Rows from block 3 of a small self-supervised image encoder, named by matrix and row number. Rows with one number within an expert belong to one neuron, the router's apart. Each number is 50 + 12 x the weight over its row's rms, rounded and kept within 0 to 99. All counts start at 0. After the name is the row's rms in percent of the matrix's.
Before each expert's rows are labels from the 100 images, of 14848, where the router gives the expert most weight on average: "top examples" is what is common among them. Only what is clearly more common there than usual is listed. The data: single toy objects rendered from many sides on busy backdrops. In brackets: how many of the 100.
# router: router (model.blocks.3.mlp.router.weight, 8x384, trained with AdamW), inputs 77-153
# up: expert up (model.blocks.3.mlp.up, 8x96x384), inputs 77-153
# down: expert down (model.blocks.3.mlp.down, 8x384x96, transposed), outputs 77-153

# expert 3
top examples: pink (33)
router.3 081:57 45 56 37 48 45 51 45 34 49 50 30 65 36 43 54 57 44 54 43 43 64 54 26 51 45 51 46 75 44 33 54 50 54 34 55 47 39 47 54 62 27 58 32 36 51 55 47 47 54 53 35 61 32 55 44 44 51 33 49 34 73 48 50 49 21 49 55 40 46 52 51 33 38 30 43 63
up.0 096:56 57 53 33 60 51 57 46 48 55 44 30 54 49 24 54 39 57 43 68 50 75 54 39 60 55 57 46 31 55 62 45 52 39 61 58 55 47 51 55 53 54 49 38 26 59 58 34 41 39 41 52 33 51 45 49 46 55 59 12 67 49 63 61 39 27 35 52 57 59 56 36 53 24 27 45 67
down.0 099:53 44 46 42 36 51 49 51 32 49 47 61 53 46 62 52 37 75 30 45 46 41 52 49 37 52 70 38 49 61 40 40 54 48 38 43 38 56 40 32 61 38 44 43 58 49 41 55 44 54 48 55 43 48 46 66 40 46 40 53 50 48 54 42 58 50 42 74 15 58 37 33 59 67 76 40 51
up.1 095:46 39 58 39 48 30 40 41 54 41 57 68 60 42 53 55 54 54 45 37 79 50 55 47 42 41 42 61 64 50 36 42 48 34 34 51 62 69 59 47 59 35 64 57 43 59 26 30 59 48 66 27 47 59 31 23 63 48 55 43 50 34 25 46 19 57 71 48 46 37 52 39 53 61 43 53 55
down.1 100:55 40 37 58 26 46 53 36 43 79 40 50 54 68 41 54 58 66 70 59 52 74 38 38 59 57 50 45 43 69 50 55 85 37 67 55 29 49 60 72 51 48 51 51 55 30 45 52 47 48 55 54 58 60 44 59 41 54 53 31 38 55 59 54 49 67 24 32 32 46 56 37 48 59 29 47 52
up.2 098:58 35 73 45 55 44 44 65 49 55 54 35 60 58 48 45 37 49 56 48 46 55 39 47 43 40 67 43 38 54 60 47 50 50 57 38 35 60 32 47 49 55 57 55 66 54 45 72 46 22 65 62 40 37 66 73 62 42 17 56 50 46 32 58 51 46 47 50 55 55 56 68 26 50 51 46 63
down.2 100:43 73 40 69 41 51 61 61 46 51 48 86 50 38 49 39 58 54 43 34 73 59 43 53 55 79 57 43 45 48 66 53 45 63 53 30 61 55 54 57 58 59 50 30 41 48 56 50 39 58 51 61 59 43 33 61 69 47 49 45 54 25 35 44 66 67 45 36 48 41 57 41 52 37 69 44 43
up.3 104:38 43 49 29 41 57 48 44 48 23 41 59 63 56 44 54 46 53 65 53 49 47 65 32 45 73 36 50 74 46 69 22 44 53 53 49 55 41 47 56 50 82 54 67 40 41 39 54 28 56 53 51 70 64 44 29 67 48 61 39 56 49 55 44 46 59 68 72 43 47 51 70 32 62 69 64 29
down.3 102:57 62 44 56 51 72 44 46 69 33 48 46 51 37 52 61 43 39 53 53 49 49 58 46 61 58 55 58 19 61 60 34 46 45 55 57 47 42 47 41 47 60 71 63 51 77 44 68 58 43 40 52 45 51 39 52 45 49 52 48 48 42 37 51 59 63 46 56 63 44 46 36 67 37 48 43 39
up.4 090:45 58 44 60 37 61 36 47 56 53 49 44 54 61 47 51 44 51 41 78 32 35 44 32 66 62 39 49 61 42 51 58 28 64 50 43 44 46 39 36 56 57 47 67 50 41 46 56 47 41 35 37 63 51 50 46 30 42 55 35 76 60 60 35 09 46 56 71 42 58 51 55 50 42 59 53 74
down.4 087:58 49 34 65 17 53 66 46 42 46 51 70 52 46 54 55 39 34 48 19 51 43 75 56 33 63 29 35 62 43 42 45 62 78 42 46 63 36 52 49 39 71 49 63 59 46 59 69 48 72 54 50 62 43 38 22 45 30 25 20 49 61 49 73 68 53 66 48 50 56 49 72 31 43 39 30 45
up.5 099:47 67 62 47 32 31 59 85 47 44 46 60 60 55 56 44 50 54 49 52 65 57 58 57 54 47 65 51 47 21 42 33 57 41 37 36 61 45 53 69 51 39 53 63 30 48 67 64 44 61 47 61 71 65 43 42 42 56 32 65 49 48 46 60 51 30 46 65 64 55 45 31 55 26 37 55 33
down.5 103:62 49 65 56 35 50 24 38 61 58 58 39 44 54 48 68 54 50 42 34 28 47 36 50 51 73 53 57 52 54 57 67 52 68 32 67 35 81 30 53 79 67 32 52 69 69 62 44 49 68 32 35 50 61 35 58 56 41 64 33 54 20 49 57 50 37 26 42 30 49 54 61 38 73 40 51 42
up.6 102:48 58 59 15 33 60 43 75 43 56 72 53 49 45 83 39 57 46 54 54 30 40 83 64 64 71 47 45 42 36 54 54 51 60 45 45 48 47 45 47 68 54 56 45 75 40 74 44 61 43 42 60 23 44 52 45 44 59 57 55 45 33 51 59 51 60 58 53 40 39 52 43 34 53 49 51 32
down.6 102:35 36 56 55 43 63 58 51 47 49 59 35 55 40 67 32 42 60 43 52 48 30 47 41 80 46 59 60 40 35 41 75 55 54 69 53 59 42 47 34 67 65 66 55 64 49 45 72 62 60 39 71 53 43 40 61 51 64 25 45 45 50 43 34 51 35 26 43 53 23 67 44 55 49 40 48 47
up.7 104:39 68 37 25 63 42 33 52 42 66 39 51 54 46 38 60 32 53 55 50 64 57 58 54 45 44 60 63 59 73 47 52 46 46 48 45 68 35 60 59 70 49 61 40 53 61 64 52 48 34 65 56 53 40 49 50 70 49 24 37 39 36 42 65 51 50 60 44 63 69 38 28 53 50 65 50 38
down.7 108:33 49 72 52 58 33 36 56 57 45 36 32 42 46 44 47 58 34 43 45 70 64 40 48 69 55 50 59 41 46 59 41 54 63 33 45 61 60 29 34 53 61 45 67 49 39 45 46 55 46 76 66 34 46 39 56 50 62 31 56 69 51 62 70 50 71 48 56 37 35 48 65 65 40 68 43 51
up.8 103:49 40 46 50 36 50 41 50 50 58 55 45 18 64 41 58 61 39 41 62 43 48 38 64 31 37 27 51 45 36 51 59 51 60 75 59 22 41 59 54 62 62 48 46 37 59 65 72 51 53 50 67 64 43 52 59 41 51 58 36 58 66 37 57 58 43 42 44 51 53 34 42 51 30 45 40 51
down.8 098:64 42 59 54 48 35 46 45 59 56 68 46 53 32 59 52 52 60 55 54 36 53 49 58 34 48 57 66 53 39 62 46 55 41 62 31 43 50 13 64 61 43 46 54 58 45 50 49 62 53 40 56 45 36 65 42 49 36 34 50 57 37 60 76 40 48 51 34 56 44 76 61 33 49 46 52 28
up.9 107:66 30 51 53 60 51 44 41 25 51 48 52 53 41 43 41 39 66 36 49 68 41 51 45 39 33 64 43 64 39 37 42 38 59 49 36 49 31 47 30 53 29 66 50 46 63 41 50 46 63 61 60 32 66 56 80 45 42 48 25 34 54 65 31 40 66 35 59 34 61 37 39 37 51 73 50 52
down.9 104:33 55 61 59 57 46 43 56 57 40 51 69 59 37 55 57 51 52 47 55 29 67 66 46 63 56 45 39 50 66 74 42 55 49 20 61 47 58 39 58 40 67 46 30 47 28 73 67 57 34 27 49 67 51 55 37 63 53 34 37 54 62 57 53 52 38 49 31 51 42 42 51 62 55 38 26 53

# expert 0
top examples: hammer (35); trophy (26)
router.0 098:52 25 61 56 46 44 62 48 63 36 26 75 55 44 68 52 51 57 59 55 50 41 39 72 60 61 57 63 29 53 58 65 51 62 40 38 27 44 35 34 27 63 61 47 40 57 68 53 42 41 70 63 59 59 61 41 49 53 60 59 63 60 39 70 31 69 64 37 57 57 28 45 53 51 45 62 33
up.0 093:46 32 37 63 46 29 46 40 49 60 26 52 30 62 57 45 61 58 49 74 40 55 82 65 46 51 60 53 48 63 40 53 35 34 58 42 72 52 49 39 60 53 48 46 43 35 47 54 57 46 43 73 43 45 60 52 39 45 67 62 54 81 48 56 40 44 43 20 57 45 50 66 51 54 60 34 24
down.0 100:49 46 53 58 77 77 56 48 47 56 69 63 39 56 44 60 24 53 41 50 63 53 58 35 38 68 37 60 56 49 42 46 21 43 48 59 42 35 49 34 62 39 51 31 50 77 61 40 46 54 57 51 60 49 64 45 40 48 52 26 52 50 43 47 54 45 35 50 68 54 43 34 43 68 41 35 47
up.1 098:65 41 45 55 36 45 33 57 37 54 44 58 30 60 59 56 52 63 69 49 56 64 57 48 50 67 37 36 46 42 47 42 34 48 48 34 45 41 52 49 52 59 47 30 56 36 56 47 33 59 61 58 63 67 43 46 41 59 47 64 63 64 63 72 50 62 59 36 47 48 70 56 54 53 49 49 48
down.1 102:37 39 56 69 51 48 60 65 53 90 47 59 40 55 42 61 49 45 52 62 40 59 60 66 67 32 29 45 45 46 48 38 55 58 53 60 42 46 57 48 31 45 32 28 39 50 15 67 37 48 59 76 59 30 25 70 42 29 38 45 50 39 56 46 41 45 60 56 64 69 46 47 41 43 48 46 47
up.2 095:61 47 45 29 60 51 57 45 85 26 60 72 71 74 57 34 59 68 51 52 31 60 49 64 58 53 49 44 65 49 43 32 46 58 40 35 76 54 38 44 42 50 38 47 48 41 43 32 62 38 39 53 66 53 22 56 46 54 46 59 67 43 48 48 38 55 62 49 50 49 59 46 70 75 39 64 34
down.2 098:63 51 59 64 54 69 64 41 37 66 44 41 51 29 51 66 39 40 53 53 35 25 56 62 50 54 44 39 35 42 59 41 49 35 61 61 41 57 64 55 38 35 68 66 50 51 53 54 42 50 55 57 58 33 41 22 55 46 21 23 37 66 62 65 44 57 63 35 38 36 56 63 43 42 44 44 51
up.3 107:58 66 47 69 54 52 52 56 40 47 52 82 39 51 29 73 63 61 56 18 44 57 37 45 70 73 53 46 50 53 49 49 26 45 38 40 33 66 38 38 58 56 64 50 40 55 49 37 62 48 55 50 49 59 59 44 59 41 63 81 36 50 41 48 39 61 27 46 39 56 40 53 39 38 46 80 45
down.3 105:38 29 55 42 40 44 59 41 58 57 40 63 55 55 68 57 70 58 43 65 44 56 56 48 44 52 57 57 61 38 47 75 40 51 44 55 62 52 60 47 25 53 57 76 53 21 39 58 53 49 60 53 61 35 44 81 42 39 59 46 67 45 86 68 48 39 55 45 59 23 47 58 52 25 39 40 56
up.4 096:59 47 51 61 45 49 42 66 38 52 46 71 41 63 38 49 58 37 71 43 51 61 58 61 49 50 60 49 40 67 78 59 58 48 46 47 57 41 40 54 33 61 34 53 39 43 49 32 32 48 62 61 45 49 47 44 59 69 59 28 71 57 58 61 60 69 49 34 54 51 29 26 36 65 59 46 43
down.4 098:56 48 32 53 43 39 73 48 36 41 52 51 56 61 54 34 55 60 45 51 43 49 50 61 75 61 42 59 63 45 30 42 50 42 54 49 48 47 38 68 69 47 43 17 53 48 41 38 54 36 35 59 64 66 56 53 43 40 67 74 50 51 63 37 52 45 38 52 44 65 30 41 52 73 57 32 63
up.5 097:44 52 56 50 25 87 41 49 38 18 47 64 40 29 55 58 52 48 47 59 31 38 41 44 56 83 48 68 35 52 69 66 48 49 57 58 59 54 35 47 37 51 54 56 54 58 53 53 41 39 42 54 53 63 56 66 68 74 54 58 50 55 52 42 44 26 42 60 38 43 71 55 49 53 68 30 42
down.5 098:35 48 35 48 49 48 44 44 48 50 34 39 59 65 52 67 59 33 32 36 44 47 48 69 65 35 45 35 54 42 43 39 50 59 49 42 42 54 67 56 44 53 32 74 37 39 37 64 41 65 66 65 37 24 52 69 49 42 33 56 51 63 58 76 56 63 55 49 70 46 72 60 63 31 33 56 58
up.6 107:62 50 63 59 44 43 55 52 61 26 21 53 54 48 54 81 41 65 40 47 42 48 52 64 75 49 91 52 69 58 53 49 54 70 53 47 75 43 59 45 53 72 50 67 47 62 40 66 40 55 46 48 37 48 49 31 65 39 51 68 72 56 50 46 38 45 40 64 46 29 51 69 62 79 60 39 73
down.6 110:48 51 45 78 36 42 34 74 33 58 65 53 55 60 52 45 71 34 41 55 63 60 46 52 64 59 37 46 55 34 44 21 57 46 29 70 57 43 48 29 50 43 53 53 57 43 55 56 52 41 49 63 39 48 37 51 30 51 56 54 26 62 43 61 58 50 61 56 57 61 59 37 55 57 52 77 53
up.7 100:67 42 51 68 60 43 49 57 50 47 61 46 51 55 48 66 43 40 34 59 54 51 36 58 33 48 52 64 48 60 39 62 40 50 55 64 43 54 38 54 49 56 66 60 38 68 46 36 51 36 43 54 58 43 31 28 41 50 48 46 39 63 25 43 71 40 72 30 51 61 44 24 42 42 61 18 59
down.7 099:51 75 50 39 52 60 43 42 50 66 44 61 50 56 52 36 68 42 53 55 58 41 45 34 47 49 54 51 60 49 62 49 56 51 45 44 58 39 55 31 31 39 64 53 53 51 72 76 65 70 56 72 36 44 50 52 59 61 35 37 48 50 52 58 44 55 75 29 33 49 18 46 44 38 56 40 52
up.8 096:83 32 38 39 39 68 50 73 39 57 10 61 25 41 67 57 41 51 50 53 58 37 53 61 49 43 47 44 28 52 43 44 69 45 46 50 61 67 26 44 60 55 51 36 73 63 39 34 43 53 51 64 69 55 38 38 49 24 32 49 59 51 41 81 53 40 62 48 70 53 47 47 57 60 59 32 50
down.8 097:44 44 50 64 65 39 49 43 73 54 58 52 65 35 53 51 61 26 57 56 52 52 64 40 37 50 40 44 52 56 44 27 63 47 46 57 29 44 53 51 40 41 56 52 51 61 51 58 56 54 39 54 53 66 39 69 69 80 41 38 34 44 38 48 71 53 50 40 37 47 55 38 64 29 56 41 48
up.9 099:52 37 59 52 47 36 52 72 32 44 47 49 61 61 53 65 66 38 50 58 34 34 45 44 66 49 60 43 53 69 38 38 55 48 53 43 38 25 67 48 53 41 27 44 66 35 52 48 52 61 28 54 57 47 49 60 58 64 53 54 41 56 63 54 48 57 50 46 34 53 34 66 63 40 85 45 46
down.9 098:36 71 52 51 51 48 53 42 47 45 60 52 55 44 60 40 67 64 34 64 69 66 42 46 57 39 50 24 33 35 52 67 58 51 33 24 36 46 66 53 19 75 51 47 53 60 66 44 37 40 61 65 33 40 65 69 66 43 49 43 54 34 47 39 58 42 49 44 56 52 62 66 34 72 40 58 44

# expert 2
top examples: hammer (61)
router.2 097:35 39 58 51 57 43 55 48 45 64 52 48 40 57 70 60 60 33 61 54 55 50 41 39 74 50 36 46 43 64 50 45 44 38 42 43 60 52 46 51 41 40 39 38 33 44 29 40 31 50 52 62 88 63 38 51 48 43 34 44 65 47 31 46 35 58 61 57 71 44 43 50 54 59 49 47 55
up.0 097:63 67 44 72 31 41 33 48 57 52 43 32 33 60 30 52 51 46 46 44 46 48 47 30 58 39 36 56 49 45 67 25 48 35 57 56 55 57 49 45 69 41 51 41 51 74 50 43 52 62 41 55 36 67 47 60 38 58 76 77 48 69 34 40 47 38 27 45 56 45 33 52 52 38 51 42 44
down.0 097:77 52 61 43 45 67 19 50 40 42 60 41 59 36 45 70 51 43 59 65 54 53 43 69 41 67 51 54 51 50 19 50 45 66 56 70 68 30 54 51 46 41 48 64 23 49 38 43 59 46 42 45 64 36 58 66 53 44 42 63 57 44 48 68 82 66 55 63 53 57 51 45 63 37 46 52 61
up.1 093:40 49 52 55 54 56 65 58 47 62 39 45 58 40 47 50 42 42 40 27 35 39 33 66 46 61 44 56 34 44 47 50 61 67 22 67 54 42 54 68 64 31 43 65 62 44 52 58 36 55 58 47 36 30 38 75 36 29 53 56 43 45 45 41 36 42 31 47 51 62 29 30 46 27 37 24 48
down.1 093:47 61 29 31 45 65 54 53 61 54 72 56 45 52 05 41 23 46 38 67 63 54 66 48 38 27 58 35 61 71 52 39 47 38 35 55 52 57 42 58 41 52 38 61 36 66 55 38 65 35 64 62 47 34 36 37 64 55 62 51 27 43 63 69 59 73 38 52 46 61 44 66 54 36 52 61 57
up.2 099:63 62 13 56 44 57 48 52 36 60 56 51 65 63 47 43 53 58 44 41 70 43 43 29 44 59 39 50 68 43 63 43 60 46 34 53 31 38 54 39 61 42 28 49 66 32 49 45 67 34 60 55 42 63 53 42 45 43 28 52 54 62 75 53 71 44 64 39 34 66 51 38 34 70 34 52 34
down.2 093:45 40 33 67 49 48 67 51 52 44 45 43 80 35 54 50 55 52 46 49 50 45 45 64 34 70 60 48 44 56 46 39 63 71 67 50 64 34 58 41 23 54 44 55 39 43 32 60 68 53 38 51 49 35 58 70 51 44 30 72 45 47 51 33 40 50 53 65 56 44 36 37 47 30 56 51 78
up.3 055:43 59 48 50 55 53 68 38 55 90 38 36 59 50 32 76 37 56 28 62 57 54 53 41 63 43 63 46 33 25 18 44 22 51 43 40 41 41 55 41 47 53 58 46 59 53 46 57 54 42 55 51 47 38 40 35 60 33 34 52 54 51 48 60 45 69 54 26 33 65 47 38 43 44 41 46 60
down.3 060:47 80 46 45 51 54 60 62 53 33 37 43 35 62 39 50 36 59 53 52 39 41 42 44 46 63 68 46 39 47 57 65 57 44 24 44 42 70 58 65 47 45 43 52 53 73 72 40 31 39 37 60 53 50 58 64 42 30 59 60 63 44 49 35 47 58 45 61 46 61 63 55 54 54 27 47 52
up.4 096:40 49 71 33 48 51 47 50 68 54 37 43 58 36 62 53 49 56 54 39 62 40 49 49 35 52 41 44 64 49 55 73 51 59 40 54 35 52 67 64 61 59 60 49 64 50 43 38 54 49 49 63 47 68 49 41 61 59 55 64 46 44 50 70 56 52 39 45 53 58 37 60 42 42 52 51 69
down.4 093:71 39 56 41 36 43 40 41 40 55 50 51 47 59 48 37 47 16 44 64 57 62 53 47 63 65 53 36 56 62 72 41 42 57 48 37 55 63 78 59 50 53 27 53 53 48 72 60 48 57 43 57 43 56 41 48 64 59 43 32 48 41 64 39 53 59 61 39 50 58 62 43 47 73 45 66 66
up.5 095:28 64 33 36 55 71 26 45 72 48 65 36 42 51 40 54 62 54 57 54 42 49 32 61 51 43 44 49 47 24 58 44 64 52 54 50 60 68 51 42 53 25 48 54 45 17 38 56 32 38 51 62 54 47 29 75 58 57 69 44 60 53 79 64 64 55 59 60 63 72 38 32 55 58 61 43 66
down.5 095:59 46 53 53 57 21 51 58 54 55 71 42 65 42 20 69 44 37 47 50 63 72 53 61 31 51 44 58 64 44 34 60 48 38 37 47 34 58 53 48 54 42 38 60 27 55 35 50 72 64 45 59 65 45 65 31 33 42 49 55 51 45 39 56 35 40 39 68 34 40 46 61 70 38 38 32 46
up.6 098:66 47 37 23 40 47 30 45 50 57 50 46 36 46 46 52 39 37 60 28 38 52 38 40 36 37 64 61 57 48 63 38 58 43 37 67 36 56 74 39 13 40 58 58 41 45 64 46 45 30 52 53 52 33 29 59 56 43 56 47 44 43 46 58 29 29 44 78 43 53 44 55 42 42 50 68 58
down.6 098:67 36 49 42 60 55 40 57 55 54 50 36 52 46 56 39 41 61 58 58 54 46 55 42 35 34 46 45 56 75 43 47 63 59 56 51 47 44 45 57 49 63 50 56 49 65 49 59 60 75 55 38 49 45 41 21 36 62 39 38 56 47 68 49 58 78 56 56 35 50 51 48 56 69 48 29 56
up.7 094:56 68 37 50 33 59 39 78 59 23 64 22 56 50 37 48 47 40 28 43 52 43 59 44 61 56 67 63 50 47 39 49 60 67 50 64 53 56 34 39 64 50 57 59 54 58 44 56 67 46 49 58 37 48 71 60 54 70 42 48 37 52 44 37 45 43 46 60 36 66 64 46 65 52 42 62 31
down.7 100:61 24 18 74 56 57 31 40 42 54 23 53 60 12 67 45 68 60 48 41 39 60 45 54 56 60 61 57 42 36 44 49 57 50 50 33 56 39 29 44 38 62 49 63 41 66 33 56 44 67 71 70 32 77 42 54 46 60 70 55 39 47 37 77 42 45 45 63 60 39 42 40 39 48 63 41 51
up.8 106:24 55 61 52 31 55 86 52 56 89 43 38 49 52 66 38 56 58 63 54 68 46 43 50 41 18 64 50 61 48 61 67 47 48 38 53 52 54 39 55 38 54 68 34 44 28 63 38 53 48 65 44 46 74 48 59 64 49 59 40 59 54 52 52 29 51 37 50 46 43 47 50 36 44 75 28 58
down.8 103:31 51 60 43 46 62 46 54 54 49 40 59 66 70 38 77 55 44 36 92 36 43 44 70 47 58 30 68 46 38 59 37 55 44 59 54 70 51 61 13 63 22 48 56 30 42 53 59 24 29 50 35 64 45 18 27 59 57 50 56 52 63 44 29 42 58 63 53 46 26 57 57 48 56 37 55 51
up.9 093:26 44 68 62 49 40 46 55 45 39 35 39 50 69 49 60 42 28 67 55 63 45 42 32 27 44 29 48 57 36 40 36 68 54 40 64 56 51 69 52 77 55 65 39 43 65 51 62 57 55 67 46 62 47 36 32 84 42 23 55 41 41 55 62 70 55 39 55 49 65 41 67 69 65 50 38 47
down.9 091:33 57 49 44 58 28 71 50 47 52 46 51 27 18 59 66 66 32 27 64 49 69 42 16 58 58 42 51 38 49 70 35 46 49 65 44 48 55 30 61 55 62 71 40 63 51 53 50 64 43 51 34 50 37 36 59 60 52 62 36 44 57 53 58 82 64 42 61 42 33 63 52 41 61 52 39 57

# expert 6
top examples: teal (66)
router.6 094:39 57 39 47 60 26 53 84 64 61 53 45 74 57 38 46 48 66 63 40 61 45 53 62 60 31 52 47 53 46 46 54 51 44 64 27 53 36 68 52 37 42 42 50 25 48 46 55 50 50 65 61 34 39 62 62 71 64 66 52 38 57 59 53 56 40 55 56 43 38 38 50 31 35 34 55 46
up.0 106:41 68 54 48 55 42 36 47 44 56 66 63 60 44 53 51 36 41 43 44 66 57 37 67 79 54 58 47 62 38 52 53 62 52 54 52 34 54 50 47 56 75 31 44 48 41 40 65 71 38 41 56 44 44 48 46 40 68 59 69 56 57 34 33 63 36 32 56 41 40 45 65 38 67 52 31 65
down.0 107:37 72 58 57 68 63 59 43 61 58 61 56 38 50 21 40 63 76 50 51 63 38 57 58 52 54 49 49 57 62 78 46 50 67 59 39 61 12 51 25 28 51 62 53 49 42 46 51 49 49 51 53 58 31 66 59 47 42 38 52 34 65 41 43 45 45 40 44 38 50 65 31 74 42 49 46 46
up.1 108:27 71 55 56 60 57 42 66 49 42 65 47 51 48 50 46 52 51 72 40 41 32 52 54 34 37 43 53 39 37 36 42 62 38 64 29 66 47 53 41 52 74 52 33 28 70 39 48 41 56 60 40 33 47 35 65 74 55 43 31 33 46 62 52 47 31 51 59 41 52 46 50 46 53 53 45 67
down.1 107:60 37 64 48 59 50 51 28 52 51 49 71 26 42 53 59 64 39 45 53 68 81 65 21 40 64 54 31 48 62 57 46 28 64 33 44 45 71 76 55 54 46 37 51 46 34 50 64 43 38 44 42 73 53 57 48 35 43 59 58 40 57 44 55 70 54 34 47 61 45 45 67 73 57 45 52 42
up.2 101:62 40 56 53 56 43 38 66 44 55 42 47 51 48 65 74 53 57 42 39 42 57 49 75 45 30 64 49 43 44 45 42 63 68 32 48 64 49 43 72 65 47 50 41 35 46 36 63 75 46 43 56 12 54 52 66 54 48 37 49 52 68 67 87 38 60 69 48 55 28 56 64 42 50 70 35 31
down.2 098:58 60 40 60 53 63 74 42 52 44 56 78 44 55 54 64 63 48 42 58 59 56 41 44 58 37 52 73 55 60 53 65 79 72 47 57 40 56 29 31 19 59 46 43 72 53 49 58 47 49 43 46 59 64 68 63 59 59 55 21 52 40 51 45 48 27 34 51 37 66 55 64 62 65 41 43 46
up.3 097:43 35 41 47 39 40 52 37 51 64 52 62 49 58 42 52 38 67 60 25 70 47 58 46 62 49 74 50 47 50 50 56 52 24 49 40 68 48 39 54 77 52 44 41 65 32 56 52 46 44 51 49 60 46 45 54 56 44 49 56 38 53 29 57 47 36 47 55 56 55 35 65 46 44 51 82 42
down.3 096:58 59 62 42 50 40 57 44 51 78 43 36 61 51 41 34 58 33 43 57 46 36 43 57 32 60 68 44 46 65 33 36 59 88 30 58 56 57 54 27 49 58 67 56 51 60 56 60 43 74 61 40 31 49 56 51 38 48 55 42 70 42 69 31 23 56 36 63 25 51 57 31 45 28 78 47 49
up.4 094:60 76 44 35 58 40 60 74 82 50 78 61 63 69 54 55 49 44 45 51 55 38 47 49 49 29 48 37 44 48 50 63 41 57 56 68 50 26 62 49 70 78 46 61 46 67 71 49 53 54 57 52 34 45 62 50 66 46 33 40 60 47 62 53 55 75 59 50 49 70 48 46 45 50 53 58 54
down.4 111:39 46 66 53 61 58 28 53 50 51 60 50 70 21 61 38 46 69 50 69 60 50 49 52 55 46 44 56 63 66 27 70 53 48 24 53 35 53 63 53 61 70 56 36 26 77 26 45 62 55 47 48 37 47 36 45 62 65 66 58 58 50 48 50 44 41 40 54 29 28 34 63 45 66 51 62 35
up.5 103:55 49 36 28 71 44 52 34 20 59 37 54 54 54 65 44 65 63 41 49 34 69 56 65 48 42 67 59 83 35 32 37 36 52 50 45 48 37 63 89 27 58 52 37 47 50 24 28 34 60 39 57 57 37 42 71 47 31 44 47 37 59 45 68 58 54 47 44 44 50 40 35 57 44 68 32 49
down.5 104:43 75 48 63 48 58 55 42 51 35 49 40 25 41 71 57 37 60 47 58 61 36 20 59 56 48 32 74 20 36 55 50 59 34 67 54 56 41 51 64 50 58 61 48 45 56 44 36 53 49 59 35 53 40 53 27 45 35 55 33 52 56 62 43 34 39 55 33 79 52 40 63 43 58 51 54 41
up.6 098:41 57 49 39 34 44 31 50 32 54 41 55 68 62 75 58 56 72 37 38 69 61 54 59 46 46 72 57 45 67 53 34 63 53 61 48 62 38 41 69 45 53 50 44 58 74 29 61 69 54 40 47 58 48 37 49 72 73 52 38 72 46 72 49 47 63 34 34 58 50 57 49 50 60 58 68 55
down.6 108:53 40 45 66 47 53 63 36 61 41 72 58 34 40 51 56 64 67 36 55 62 39 36 29 65 42 47 54 70 50 58 63 50 63 58 58 50 49 53 64 66 38 40 38 38 39 73 47 66 56 49 53 57 67 49 54 62 45 38 63 54 53 33 53 58 50 47 46 36 44 31 70 46 65 39 32 62
up.7 103:44 61 45 50 22 42 36 40 72 45 41 66 54 65 58 67 42 56 65 47 42 63 46 29 73 39 37 43 80 47 61 23 29 23 77 53 55 74 45 47 36 49 43 78 60 50 55 44 75 59 44 51 58 55 60 37 42 54 53 39 54 45 46 71 63 36 40 50 56 55 42 54 41 39 58 50 45
down.7 100:56 88 43 44 63 35 32 51 32 21 60 31 45 46 36 56 45 54 48 21 44 51 56 56 51 48 50 48 53 50 41 51 55 60 41 52 42 51 52 41 80 30 44 39 59 48 39 41 48 35 75 53 55 39 49 59 45 63 65 71 53 38 38 58 72 69 37 45 41 39 54 54 57 31 43 52 51
up.8 107:75 54 38 45 50 42 46 38 63 52 60 37 41 50 66 36 50 52 61 58 67 63 46 54 48 66 60 36 26 69 59 49 63 57 39 44 63 41 58 42 62 69 42 43 43 46 50 61 46 61 50 54 36 40 47 35 61 48 72 55 51 40 72 54 57 76 53 47 53 39 55 54 46 45 59 46 31
down.8 109:46 52 72 31 59 46 58 52 60 41 37 36 47 59 35 63 51 60 71 37 20 37 43 51 66 43 33 62 72 60 56 61 53 37 37 33 31 51 70 36 21 33 45 60 68 45 42 36 75 27 57 50 62 47 52 31 39 52 55 39 20 61 45 37 52 26 38 62 36 62 67 33 39 45 65 48 60
up.9 104:41 78 62 56 65 31 35 59 36 41 68 60 44 51 68 65 42 55 64 37 50 40 52 39 58 14 44 37 43 62 45 46 59 53 21 50 49 53 32 39 51 59 70 62 46 69 44 53 43 63 45 39 39 37 41 39 67 48 47 29 53 43 31 68 67 50 73 40 53 54 48 61 52 48 22 28 67
down.9 101:56 56 51 61 51 36 45 34 49 29 43 59 59 44 34 40 51 33 41 43 46 56 69 48 43 60 56 43 56 38 64 56 39 34 44 54 40 39 68 54 35 50 42 49 57 45 48 56 36 53 49 44 57 49 39 56 47 39 36 60 45 47 53 24 71 71 37 41 60 35 43 63 42 58 48 55 56